config = dict(
    image_size=64,
    weight_standardization=True,
    widths=[64, 128, 256],
    blocks_per_level=1,
    attention=False,
    loss='l1',
    optimizer='adamw',
    beta2=0.99,
    batch_size=256,
    lr_schedule='poly',
    final_lr_fraction=0,
)
Rows from block 3, named by matrix and row number. Each number is 500 + 50 x the weight over its row's rms, rounded and kept within 0 to 999. All counts start at 0. Numbers have three digits each. After the name is the row's rms in percent of the matrix's.
# conv: 3x3 conv (model.mid.1.conv.weight, 256x256x3x3, standardized in use), inputs 140-144, a 3x3 kernel for each
conv.31 102:515523435489488480555547544494432415412583433516485517443460499572490447467440510536455453409496450536481524455561335537475501536458471
conv.32 102:476464511490463546486461533468501569553471557475538500537361501421510481436398477422532465467378466446435519542472529522591532423456484
conv.33 108:450439443458540534477488483405492410514429464468496487559495528510524490588534524422572509539524585422433509590515409493530366498526551
conv.34 102:549528556523516534492533532499500521506338417512476527507484549422458561484443516493487507437490515488568548461517463573541540534574419
conv.35 085:495479503520519534509525530556528497505486459489428483458490487562511487547486524578459449538509512495486426498503522452462468451468454
conv.36 102:534544490580523546498488567493528442531466397434518518570580599571432470519555418545546459552474498475428546540529486461490524417484394
conv.37 110:517507522466557537557544498543503526516500504473427416521546407432394581559460473501546377525592561549432511380482480473472459398514538
conv.38 098:527557522510546504524501454526493480469532450546459528544505468470370413561431506516503506525489451470453453466532556481442470514506541
conv.39 090:445509571542472511544506505500534497564481532477425459390366419443540467573447499411491548473506569502476378450560512487492478537484533
conv.40 104:542449550550518589509521565634423589537486444527483587489466467533537552514475591526557496354446415435520580451442532543483511616509579
conv.41 095:496542447472493519502527506509505528513457550455502561531490484472494543533501654495546504574450430567540524459378463491539526504487432
conv.42 094:499501512445519471456454476521537465523405349478534424495473430469452487594366475492529576529521525464514453646464475511426465436446360
conv.43 104:476528419580493511486472508389495463516482579481509483518556488527550603487507455480336503502532552546461454514497514512460432360485526
conv.44 106:519586527466543457461460475546450475482527572488522405543559547501554521489520452535542538476538519498463512461465587518537496526547528
conv.45 086:549566497519466509488428516579492464471441518444492554431488526440561521378523525554572484417444415479459474459508510412497453372464475
conv.46 102:537556495461481509506491574555445518471418505484546576465467520443521510559496348448578496533545427547357370492478508453534454464595525
conv.47 096:518545537441450496473472591409395499462517576400535510450535437437490516572464417459553464510521374503493525522522494491518348511520505
conv.48 093:554510487501552516491531597521543543551548566502526523509482499520459543482521528465463455497478572523539477394437353408482492547466495
conv.49 104:566499539513479512591501548518428503568491570521569524441567567527482472557495535484478485586572409620480474475472522499427454527510503
conv.50 094:518483489502538541486494465532481412467479583523529531489482450478553395538556513506495471504524533519526371489455513619334555493449487
conv.51 099:427534499477549489477526470531512482456537503380577474456480478488521665492534501470519444432450508521368444463513499444562558470544527
conv.52 096:507522563531499533531523539470523418533522568540577556472456353486490465493438420461451468507495515620553574445441507521573604459522568
conv.53 108:552558489583561482476442499498476411435473556484527552385558480442464519496406440482551493491466489505488482393508475414455471477431521
conv.54 106:568571557497515588452519537531605431554513516470486411462539509430454519433460481474525540531528595494438488521491426489462435551502464
conv.55 096:566549483506510469538467493557502447443490507482480520509422408495553515581408365452552586505477444480559485416452457414584406492484478
conv.56 096:488484481529521572574517564558528575508493602447536599614552448480535523533550479438511494503510430556500500519400371494514529473487501
conv.57 096:567593558538497522485556537499493485508464423481472507534482354508445412505575363599439524502537470453408576521533516538515521414454559
conv.58 093:517451503478507472544506499532511521435508570511525564486451500393505544409544503466503515443470447520427508493448456428423604511556481
conv.59 112:597604626535499485514505474560597540481550485489518586472592551500389466491540517461481609451512530484447581624518488503556530482492473
conv.60 085:489479517509472486543522536482454492418515500538567560443391397531493530571548505505439423455507501498523539506585507517435541418452445
conv.61 095:529541536551535505430421487525409459467396457481424481449447388488558535533521463491509563499520403620517479505581503431498456460406502
conv.62 081:507517524521521521499501504529483476474457487537507531453410454502492507439483510535557554443479524468436471490512465429425444394420472
conv.63 097:433484514528572472527491529499457529463460473506462434415577411524469503471612499496493562409431556420521426340499542516504494539458500
conv.64 112:589533579526513512578466551563535412454525565572472587546415574510578570535391475469490536453451505446455486488451469462484508534531467
conv.65 107:406492515500486549521519449474514544522515469553597454478508578470564497404573536477587547477478609479424509489430424544516504501454461
conv.66 099:541475524530492498524483582516583494492512511408481557469538606419467516490418488424529597515522482441402429567460487478491367486527511
conv.67 106:536524478438454492500514503496485547520547418576430436510625454551373571513574573475439467508488421426584468520457519497448447575510536
conv.68 109:512446499394474496509427454509475523566480497492538616491494474630512455496518602474440441427402423583421431484510504413445523547412412
conv.69 102:454494546518504475529581567572456475489576507464531533579466474478545636498397421543458477524557554546485485530497474454483428413511539
conv.70 105:591513459467511460530501487535476435554440422513555471536440469447465478428538516342426552460521547452551561506528573508491531535428456
conv.71 102:570526570403518564529614547513530617401405493508503448512448507515523575484495560503468427474430513523491563467425503500412528592471524
conv.72 075:515514537516460531428404437483516534484501594468456520512519557520490567465451404500485502484486534444511463495482469498452494499481468
conv.73 106:534543501417524484527479483586513465488533488534561498528454502469567529461527425551620496538544513410427449470515434483537511490502443
conv.74 093:471512473430455462483511467487529485534526508429457490461491590443501495462500443460460498531520546497661568530421433507532543435425505
conv.75 096:524544507526483507559464487554555450527432482542546487574441470440449517499538611502631541528643546631548513502451505563480518551532518
conv.76 096:455547513492489464555484437494428427526536497582465479441572509519513510442461425550414485559513480540608495520487416485535452489494458
conv.77 105:526520467477472478439550550470548478465536522436378492495569546399507501450413406435540508559532473374543494467521559527492487456560606
conv.78 107:434450481402518497479486528486475480435451575497509662551399488504439483602578429604509514533476456554505477521499487541550519530389458
conv.79 106:533484583470536539557519429505499474559547492493575562531526582557494491564553512527525539543500586484599485527534458505514358475424481
conv.80 110:485520572527445528539459428487510458485463480435519525487463461506517472408511440527492564533445493455445431501480582491496490505534470
conv.81 107:470475535426521481516550437342522462400545466568566553588605672568495571427516485594485454496495430453459485576503531591492551546453469
conv.82 098:540544588503484535499459542497592558418407534451562516480482403430498461508536461568558478577624398455538396381460393399517527511531437
conv.83 099:463496494524550468501375525554505530535559528527535478437529463454531464566454525526567548488501423576518376555518437548569451520541405
conv.84 102:529588594462492563425464505499522464614551497509472567436455622483564516456537532507549514556445513600598648451489458543460493556535528
conv.85 082:550487508534419491584567554524518479479475482361492429527491487497529467425535543497476516501509525463551483483512462503469514504539422
conv.86 089:482499474482527467519489479478524523530522554455490475543549509461525498562534466504507483563539424529543419554534551488526569483472506
conv.87 107:551444407485450488472500513529517494535433413479499486470505480578475462574505435544469479439492478485503482464472556556459479560511510
conv.88 107:513568481558483504539574493435548489446408608524539567512473497343536537484528549503503576515532448550553476571585431544507532444558589
conv.89 099:515556536509442517549544522561519456459464461511446512452460483558607543592412567536460528394498516430444527596486481541547499562552573
conv.90 089:464512463405520525519472479458459540564516511591514497464470446495480511535543543545567531517587494488563473482540556451469660575367478
conv.91 101:556495529564529512490486443514516486467533554594546463488331519537536525563510470520543520555443407539557502578500449473505497486452357
conv.92 105:513491488478472471422579527541524617468339478489546549552483426495518453476538507520548510426514552608594471452467515461530578664479483
conv.93 095:551543432487444414503510456504499541502493502526559517494516605576536563540583450549510454526598564370495449504593495479542531584540567
conv.94 115:540550513519439615548441543522542576481547588442473474443498509521580500509532445475468457452534593589391480541488409528475543462488518
conv.95 098:511500449493415534460494577434488559574415539411427473535439486440574543473490531472459528484492484524532407564484518491441555481444506
conv.96 102:549601566521576612422509535489589503569489507457525520433530481489538503614464446533507540471521589542477493515542491450358475495520456
conv.97 094:487462484509608422551452391537456515402383476480483486513513503508541513477423434492443349535497523514464503473473517518443497443500397
conv.98 091:512498424489463466538523555486461434552444414483497498519542507463467443518584488547535481487465533474529448493428423452419469593508470
conv.99 088:472482505544520578577561542467477480542552521420424416477556495420363500382370413374419458379470438403549514372439436427466487535455524
conv.100 091:470513545541504517517513555508480453510481445494545553453535473381462559477525491546481494493576553526529577461456475505450472585593502
conv.101 100:497492552473520505481457476471580595419448492450449565438493621468499476513416500573596535464470524418539520553482511460492493534520587
conv.102 098:541469491503480557500591533485468528519342444417465560420564525430554407475467574621535589442495563578479503449453451526489566549524486
conv.103 102:506514510460548586495502517558453485550569505579471534473534575458410616524456496487464428398501568517471460472445480496519495442435523
conv.104 101:446513462537516599520537531433449463427494515530549548576504507457551568448497509541469469581450443526548567453427394485417485497487547
conv.105 091:528518495525519476546524526462506377551545433464524402469543456530610402524452443447504500490571586480506608362457464476556480509550443
conv.106 102:523548559543491529506470418518512506497481405537493504406487527483459479546424418504497574388476591496496425524520417466508505386484518
conv.107 095:460533521451442453463526548517534426479513539459444412555537508584522379558443414553518497573437480471447480434453518501465548510512472
conv.108 103:558455540495501531524515491464467462603511493522453554421494446423504515451567494511404543463444430430511509601440443460416455461479468
conv.109 103:406456498445454549611492541545483430563518558527548481548536461605475500591550529437531604521497326518561487397479417575524506538400533
conv.110 105:498507481552504504520475466518564573537489573519453505563495587511546437579548491477515539503476418603474489476503570427496541499569495
conv.111 079:501501580461456470466497479478565397451474497437485564437393485418466496495460470403454501461442492450475519517445423449480444555475492
conv.112 093:481477442468522464486420510578525503517502540423453499482444468511473551457475524450516519496505463569486593465469478562464530484470460
conv.113 103:528459490531503499554513442498509532519513466505471534480641523495498415591476530626398524487469454529500531487443409550544437440507503
conv.114 102:530511488469450469447493483470528455477542545483421421454433490556470531429430528594415460495529496469441447540478476471497520488578503
conv.115 091:445456452543476516428434521477531466457432421477447439618562538467492506452446504529538494523395529448466493448415520493478450517545456
conv.116 091:500404417464514491471439451473485450480491485502477400455479523420406582585515482506449466534450489510533591420450497458373444546480441
conv.117 107:467483481586451561607547584558521520588443585463473536423550509486585437464345462493504493559496457458533450532569436443526473496553502
conv.118 095:564534545460493587435508587600574545503565573463461596451562536450469451445532488586492490450577606489539597520484454508580528559521555
conv.119 091:519474517521525537492542506526530667531520521459440319474441494421396357422515621495460518520455543501565487559512519538450441556546501
conv.120 093:474495497471468483521451430565546516413433411570591551490514520391472457481446550460432435436473508519434432489469418385385400539490511
conv.121 096:482494512502457534502456493485477514422503673475453446458514488463448522423406479474542540475458502430437392508482492390508466492508524
conv.122 098:482516502468566544465549529474393542486480443631542527471528591548526521539506457649524561445510455458473524411534448613475502465563537
conv.123 091:460449517473519572528478454504506577430459447335489361528520492449411495528497500534505462553536594546517476461388509547463479485510376
conv.124 082:435466485444431525484489530465491625451433546291400493450511453485410456454398439515510501511375481501504506430364453498419476428373456
conv.125 095:546485534549560568478479488496485536472428437453467450525497526516424573431390546575472534504480609508565498498507542551447434497531522
conv.126 111:595559538543470493511456576486501590487413487483486597486510603435515492472525537545498515496437438453418574561482460573404407499422459
conv.127 096:547546503566498603570484490543507443488461462473519369432513576464428459446418487497509548450546610580488560518538428518573478450468457
conv.128 103:494413483496536475519571408505515520431502546419560441533554539447498528533465615470474498489524471522568483430507455462536549504583486
conv.129 106:535511451508423468561481569499497396529468415506541462484569418507577548422545403522579463481497541478455387495523511506531465459430486
conv.130 101:521466462566535498566538522472465399442538535517475476491539557496541495485534541491463495534543577491475411491421512504517501490484498
conv.131 098:417468536436470481517524568495475495549487407499539493641457511503527518512507520535542414578532355566487483479450587419436506513389471
conv.132 100:443480438512549540504529500529562381503425467631479548528435485438582544447571465480538512413404511453509525450469552575498478458488431
conv.133 107:513509560518521536486493466564485628406401568517505553602568503565574448447510450537565495545534529522561497545484489553527401513462475
conv.134 105:560545513491500545512586511505550541549517530466505487421507539529440473508537523511530537447435527508527438538463483495491467517460494
conv.135 081:488512504471492501479487500544513547524510517504487535387383452498483458520502513517538444487524495542557537489478501481485527510506542
conv.136 094:457542509457481478479522503502496411489452449572559438490486522454472493464483456592489433532569527576461565516517496511523609484478597
conv.137 109:576479460528497391498421440465538458530549508521454446470540455557436431462545491587443443450427500548467496553502469547531471443565471
conv.138 102:447514490505495415498449512547556450428511510508504449531457548438461515493476436487486495488454536610545454581550417459579435377457445
conv.139 088:427459445488483454471516429597556563480485556489503492526591473489520511510462495539541502584598544469543499482456535500521440444457463
conv.140 098:489546514437503478438462522500453545502495509534572509494468436564502406522478483516499526512503531538573555442496548521497537496528515
conv.141 096:455593490521495500457412571525579620427481483546522573542477442502518437471440409476498475574536497477498495436493531397471519553404514
conv.142 106:524471486530601585544494476480445555447472483546492567572506513536527495558488374502483452460494567537510363512469471470540548517390494
conv.143 108:594584495490518504516521572625400578432472505461502479512640508464524535500557527497667561516480562575575403519559548549424483591474528
conv.144 103:460452411570520470458462523522581584569541512500504603562577397504557419611440353465419478570523527490522538436335525510333492519520447
conv.145 092:468541502483472456462458449513457598419505474537561470570486528581545469462419429502508459636476533552495494523504468535511435459435522
conv.146 100:538507526472486534563587488470600502520512512471551486417523448540406378467468533488411452575543488523511467471532468433528477489518564
conv.147 102:566495535504514505586506441510507556558498487532513543558516545494641448560509401486527496554518602491474475525497490420448476423511616
conv.148 108:573560475507540516500472506527426504504535494481605407448476491569577453504549539518505464625497491480571493453456555526432447500487419
conv.149 110:543474536514495599501529576570570502542552562409498498517510572406551545389485478474507440423514521476423443568546452496490531523407515
conv.150 089:436482450421478475465514508558555575501457489484497505505564542520518515527499470562530478460524509514558489493517518516525522524517493
conv.151 103:525545522527517602536545520469502443545458461504430491543535441539479499519453558459518574404459579500536572425522526579500501455408567
conv.152 100:561401495545484478507455470451505482544496415468522502421514551513454431540593498544473489502569513546507489562487571494440508439497535
conv.153 105:513535474573549489554545433518533540493522510514573503478539523536495461518550513463451505579506452472541405531477501461507455531450455
conv.154 091:420423452536549384500487492485500582408524446480509515514454443465513477566510601505486511532524550555559496405497551517536496578506552